Weights of a small model that answers yes/no questions on an image's attributes: encoder layers 8.
Rows from block 3 of the image encoder of a small model that answers yes/no questions on an image's attributes, named by matrix and row number. Rows with one number belong to one neuron. Each number is 500 + 40 x the weight over its row's rms, rounded and kept within 0 to 999. All counts start at 0. Numbers have three digits each. After the name is the row's rms in percent of the matrix's.
After each neuron's rows are labels from the 100 images, of 14848, where the neuron reaches its largest size: "responds to" is what is common among them. Only what is clearly more common there than usual is listed. The data: made-up road signs on poles.
# gate: MLP gate (encoder.blocks.3.mlp.gate.weight, 1360x512), inputs 103-205
# fc1: MLP up (encoder.blocks.3.mlp.fc1.weight, 1360x512), inputs 103-205
# fc2: MLP down (encoder.blocks.3.mlp.fc2.weight, 512x1360, transposed), outputs 103-205

gate.4 109:540563470376506555515462497499544478530584528555486539406530477570552585502487551502486576514526562489489587444449513432534455524505529507502465471475562563455482518558486497546549520452527470537496480570508533501556445416487536516484478532512473466496499486483525476512468473486445506447525487495552519464467
fc1.4 105:519467558505522475524502530506478502486513547532449549521526515450546546501506524489456558518520521461466519458429480441433514561534451496504400535426500544520464520516500409527510488428476531533540501492502502511495539501558486467432557592469462489525520498439522508538546541513463461471540452485508503440493
fc2.4 109:459408518480499519530521519468460478499514554444460505484479446516465445552524546412550459544542566504544472493528433555551470543647502575520461556503486549509500474451522476451370484472468523424509524505494516444448436474515493538425519496522527471490562487493512533576464549510517412503442529530521468514498
responds to: brown face

gate.192 086:502532518560504506495507512474496519579489498513503512494481500503586579536570502533519510443474518505484548461405493471483543492542480413523506500505487451471444421487432490484416525509529534518582547522424535531441456488486521464513531472455468515553526472504448491473488473508397513604530487465465475534562
fc1.192 084:462519441496458530497535498534457534456553439496486462523501456473501522531541469500517494515506501482491518560511488521495503534458485379559544560494395518519503446427496441403558483479490492403516517475491555479512484573464548480520457487482470547510533460475458519460467431481472477493460514544482565498504
fc2.192 088:452548429456489484501570483519481518526518541505496455546515441430501533564470517491550501483551514506514535488555521523453495442495495480513437488461480458517519468391491435415492491433475480435499548462496531482470449488508514513592541537583478531501471529535512503501510419421482491454481508581522547447439
responds to: triangle sign; yellow face

gate.439 100:423494522472513402508555477463484472461485565461530527475538459522395500474559537485523508415529520518471479479450552520529455527457495482534522539542456510478526487463539507531543500581474444499497488455464509531510478471440488472488549433503557443503506511543491504482511521455467499498502481570502532493545
fc1.439 097:477448482498505504516550507463526505508517570518493560548519545539475458495513443518522511489463511500534522507514554535493496502555525537459522508413532530509483465457467542470542515483543460542481454478516447548449482543498481480427526496508490494532588500508557504507505597463468474548489559474537482505541
fc2.439 095:401528493450454560488473515408537441507492517524581601561461553549530486566483453535477479470477443530522479546530544528483466509459541521529550553464494496497482495460536474546549534542512469492500410487507506454489491475460499472448520444577524462508498461464522527488504504432508411456460487511432491545493
responds to: purple rim

gate.569 104:473529490517527415528508418518486461580453553454548487526474469481462545478547442466486482511535522561534585515503516553530463551565534493492524541464479492512543470490469504527471537448520535537577507495570535566487502494455510493525533446515464470530544493507498541475472508541440512533511429586532515553536
fc1.569 113:433509481552539456476514457528460509496429526497470548562490473461477502420539534445479484512458569505501501518571512572514560533530544562474558488528491510475489528492481525465466524547488444517438487503494540564538463569455448518531464443494510502556529468477488605448489446499457560560464480441441507569469
fc2.569 103:446406468555453513467518547478510585464513431499447474538447431456426427513566536469526497541482443513508551536528520525413534483510499480467499469545521519452501494418510493542464493552531447509459504556483461533584479490497451499476551511526511502501501445553494539499534450450508492522494424470481461501514
responds to: triangle sign; orange rim

gate.312 094:489511511428506478593541462460508541579544538444468489495498543433476548532466460505463486469486487446514415462469533532478534489494477571480559523576561501474456488521484557536478521448426468461393469481498546484486503547473552520465514476469536537503505438464566489544576495505426457478585560488506589548492
fc1.312 099:436501487492444441563555468428557459549470555465423559464455480495453538433506556518490521506601483427474438539506498554519525500555462470467506543502516527487460447520466549525466426535423531496491449530504519424570536555447507484511571458543482510505462461484491495555538466511499400491508519488432529518488
fc2.312 099:514574470546534551492478511413558527514571484443461482413470485603500476558511512502543468498526478517459574530585430499475551546553441494457543570452535503468587460582492478507415502520431584501539471493454474425577510512521474496452490535474478492564428481572484499507484483510570435440484440556490496568507
responds to: triangle sign; red face

gate.25 111:556511549457466509528554473474494480585455475491515504556436511502421545470513453454506571544572561434551530468445547469528517513527471554527460485507519450483516462522444456549581559474505546494527511510433543533478534574530501518474468527509488408427502497540497511517422456543487491522471487510497497503474
fc1.25 106:504465534458550566495610534554567467553485429524475473486472447516453445525542469493497530483607465501492556473534529511474463459447515495477495451466479502568458516534456492505475442539473456551487556481442544537494522495540476427458475509495557431578413491585488487475487418536484527485480557464466512504512
fc2.25 111:440513450512505555497509556493491524514488463484458519452545511427489494519570489472498505457483479513540537495568510524495516539460556414462552496525557507518552546490531561472489431524503471455430494495497472465487397541481496488504500453460555594471500441535530466530457501554497475497506591562508509475522
responds to: triangle sign; red rim

gate.276 044:488514565504503518459433441451581519480502528405502479526504505489462487490399475472527580460481495548438464471427490477519450466583503437489454461540502524463459461652563429542517437444548496517517570459552506460513504549537504490496479459483515510472553533525600513527541458483486548516536533507479448478517
fc1.276 056:522495543430503541444561479482537460444504457431494433495473448477502559460420490510534507476534612445454520445515507457471460518511491494526482446546562477574493469491558440450444525487562448478560552505462582502449536510506507454485491580506463466447546553535486413436491508522504532545514463452461442546467
fc2.276 052:511487541451443508421606474509545460518539498481491495496488520462530518485416543500548534492514511425476530493419563485457535555504514546554496498511513544429490511489462545459512584545487534516488499551491460522507470402492542489432511484576535498479483479533513460457512537490505503560496521486549502492461
responds to: yellow face

gate.156 093:478505480560504474524498536543486510479389540567534511443586518466593547524472530505458489435503478503616521483490428520518587516562497504589529485461462497564531554439485464523511532514488512517509520474517467541572589488458546395530560468478518520534515532551498500511501508436472502486410422465471545572490
fc1.156 091:449449424482519496567499457588492504506469482596515490481496431477541557426493475448454474501501483538523493532522493496520512482552547476496545483501543506564540512462454459485569493448501518527546494538462470572493487487471409423468560498477510541520501524526495547440518548501541506498392522448424476542514
fc2.156 095:489513420498548551578470481530548492468477537548507487544529514444515424487465531439473605545477548538531574530499449427477488519540550559532529493527545444572479478566482446462480506522498485504533531518548397492508505514507485476470522526530547534501433562495422526476539499484478434533495524499484504449490
responds to: yellow face

gate.411 123:477454475470456398462505484462510492534534471476655523501540401478525527505505519476535470550529538514528478497561580453554433505577501484512550439461474512509555504500413504576422518505508495527471541563491444400492476436450523510485532496488476528513468510551493457517535494575499495477564438492509548517516
fc1.411 123:530462552563483527486521449445504500433497394438501483453564505462480448562525520528494523475479539515517522528519498561573409506485464444525541492452452541459496512535479497545387589473460503447453536563513508464493492450589488517466534502489510544501462465573479523501497507503505418476566517439430545462488
fc2.411 124:490511554549481548523475534530471510508504444465446418538575520499435442490476491498523492466557457531488437450464485555567497457498530504473534462522483495526448422479560494473559487449472530507494447476512499520484479530553506532533548511450518487538420421473486558474538482414472536494495505474573482464476
responds to: purple rim; purple face

gate.534 107:455454465523446532560469568511498480486501448545493472505509454450534498518477457519579504509468528530559479417575465462506434434505533519513466401470481416541575576526528431511493518551594487471486450456505539514478493490469512509491514495485496446471509455486468465512526523476548500479593459506453499458452
fc1.534 106:591454481452525517498509560468532491503461465545512492497549500475534478493454464595463452545464478482464543466505496526490540516508469448522523554488582474582460506548504549561486534417477439435492535465450494504463480459483530520470449435461501487493577551538469541513512510484538592490476488522579498485552
fc2.534 108:555443512490507485449465467512535515484458543479513494527475544422568453484380480545459458444566481455461558490485527502435545457469491527445524522476496476454509544516427520507555471463520523440444437553465485564472492494476510450518512503501441498544460527500577409487476526582519514456445497532492455512461
responds to: yellow face

gate.521 122:423448594489558545511505511500495461546536544390452496578496488476512466486472488500485497588440449493504517477521496464480555573493562474536561548525473520447474522491471558449445492493537476458470509533516557566500479505497559441462471570541541483507510507526561474526512437428451525487423486511504467501598
fc1.521 117:507504555443519505495505506455520480527502424516486559533512530495527447587487541473443481552498520543478512523503573424520487506451478569544554490425491456522527512530433554550444478455476537503517497503496583549539511452541496455536485538490523479527495522481498464546506599430523494453476451482564518515564
fc2.521 113:469474513537512491497485425553561463573539484468484538512516541526510479482455463462476539512474520503551534511485539466427504450497548535517495487433525478556518469475448488466496514477500484475460464490492547531559488514490504452508478521464516537518495505485519434499537508495483577519428484570562483526524
responds to: triangle sign

gate.188 079:541515493443558527518556567442504411456508518523524511471514513486527540545504526491483481446441507479539458484517556470459486564449432595458454459464444498505537526522487468532410561547469446490589500412455477473548464543475532514500511541511474472520513493537509410435471490484464444523486513460477513477515
fc1.188 097:427525445451431514560528401499451533512518504523463498516449463531444417496513473516402545515552463422505498448514441479587555488475518463529576483546547486547504474465490573533520515492483490540486560506475520576513437426459530585512523530489444518526544513456444593480607499486522573445482476496480534490520
fc2.188 091:512477471494484561491443472484516454445533498561521534487501476511456526488547521493537587541538451438502575461541443530589500590515530460543541493481518493481465528426506504479524566490462517519517523459484520470456490481482607568513479499456472505572529464471546534440541443474392505532488490480554534498513
responds to: orange face; white rim; grey rim

gate.216 097:448556510554501502596453454528503489453437460510472516406533484558494518568495464474426469474513509457457430529495477497448462508445494456530461576533442438506564608495482444521511535579499560563463514583437541461504554477525533492449526466493509484443504539497537493494446509469499444529501431592477540401479
fc1.216 101:522510514401561484480480554527516575426567554558484532532457487473486435448470472534469475553534490451523499465510507505531493496451489474497513496500560474481491500514536545466506506494498530491519517431490451459516537489519480473552561582504508544540591432454477475493459463526450450538501503471619463510549
fc2.216 098:497474527477498494521494513500550558547487482640499519550491468521505474530552444479411417537490481520557525489484520500511503482523555476576535528476499533454502556469459495434522500515443516439482552478497493528501497511549543532553606548551458565609509462421508469497565503496474527558576471535491512447498
responds to: orange face

gate.406 087:439496524449568523566584479448469510594523521458494459401518460526614491503563475493488511475492554511445487520466447457483513488483480497519464614546480459547461506382545488511491514471481573516482408484509479523504477445473530516508450508503550436513479427495505454493519592507450520506525466478501485484496
fc1.406 092:478475532477446491486482447464444454442495590550474542497472499514493468461508481591489522454556450435441493451509483497521469469593535428445527507441534564476533507599499611507509548518460485507512448430510540507513497540481580522543508593490507502546544560466503481482514435486528498511515483475481453483482
fc2.406 094:413539559449514458418491499430473503482496538472468607518485445487527446429533487517426544417510523432499481504441470472494449493546537441503480480472513573497507530567453507482480417464485502454536538477490492479503514540554515503439588510468487461505501510423492550530564449491522512547528498449472466555549
responds to: purple rim

gate.564 100:424420608563533560458545526517531470486494524456530535513494488520472496551453506551498517517558504487456533559465518454512525539454477515569460500448527466435523544489514512486539472518505537544468474487467551493582534499538512515511442473541479486508550523528563518512478603510462531452502474432512565620507
fc1.564 097:493509458491403475472566484429447436478502559455512516561490562527467490544492548484522489442549518563462492540494487479482486478432456500491530526582607495527445489459561489578492509525524532477499567510497505474515459494549531462502486510542486468488511444481528505451468482493499436628491492515523557463497
fc2.564 094:503504474518515511495537534454490533506569520499527518539552505577486482475506548517428430459529490450566425514501522473564491533481446566412522467476557539497500513535464436539484475534538519433513509539491472457506481491549564503460532507477502475535496442376488466480429453546514468532517466524552501455550
responds to: purple rim; brown face

gate.672 091:527538564533470544467440516483480480482462452507558475464467499540534446496575502488462478536516530473581423590454470507533499457501458492514505451582525559499506515482509454554572479530383512451468513514503494469515560481480533460548524488484539493489565507519494459495487494562480472494540548559501433516505
fc1.672 090:466519472445490484487501443559521478539525519491547456495526541468543497476429496509394470444513522509465604489536460498561533506455507517481557533570579465489486479432571455545557527486499536506464500513472510456468504479509508502546477546502472516469446521562458505536419456487552489589496486460544428544509
fc2.672 091:539508512518496516467520527519510580534481491500526428434486471515490476571504479446459509491503519471480509536517497453550531475486574562533525464530521493515401498510569528549537476428498494476487494542500510464475505461484526522519472568492490489449463508475477490512493525506571476534517501494514454444469
responds to: purple rim

gate.465 081:464521482478509462478551471434473503477458503411540497507589489443508595506493484482485488514504532488474483466472507541468428476447497525486540488469498576558529496514498486491499507436622512439440580461485451548432513477456492456553403484500552426506494489510473507517509494431470533512520530553462421516498
fc1.465 100:471515493457552522556550512517439460506550475499449480551496474514459469557471527547533485474492513516557540561479501498416531551472496543504496594479546501568500553441498490540424517506477516528522511516535532383571547510521504500507463589503519582473549482466499454479449439511586525514391549515513499459561
fc2.465 090:499514513509519530528485520508497499543469452564432510510518503510489474497453598533490454472464543462534493553456509528419514491438482591525442529410552422548507541493504452568489387440456540464535497514479482389534537511499494515529500545528589496432548469494594470433527441492562556503473511514516478469531
responds to: triangle sign

gate.575 095:499488544519521542548509509488474488486549481470445541530583430518522563460394488635499557558419366501521444541522504506561473533453495505506466532572467541480485469476549542542538510480482502515464470538541497436517452482481477507475504568520534473527500502480474461530439471559568440591521409558598495475551
fc1.575 102:545507493540485491476459489521468507533492527490515544515438488541506532505560498498528463544488486513489463458540430473583526510507533470446504500565491478471550523463478482536432466538491450573495473479394541536427530449523547492542503502507406512417474504365528459462454412443507481518523465508480484569550
fc2.575 092:593555495490415527471518466510504475546482528559492533511448464487497471591529518481559430531465484507479547487421412498549520464435495425505493563524483444436541494452417517526534512458511483509511530446464507509477548460465521542536505429546538437442582490458537475494490457474602516579517523542558589526491
responds to: purple rim; grey face; green face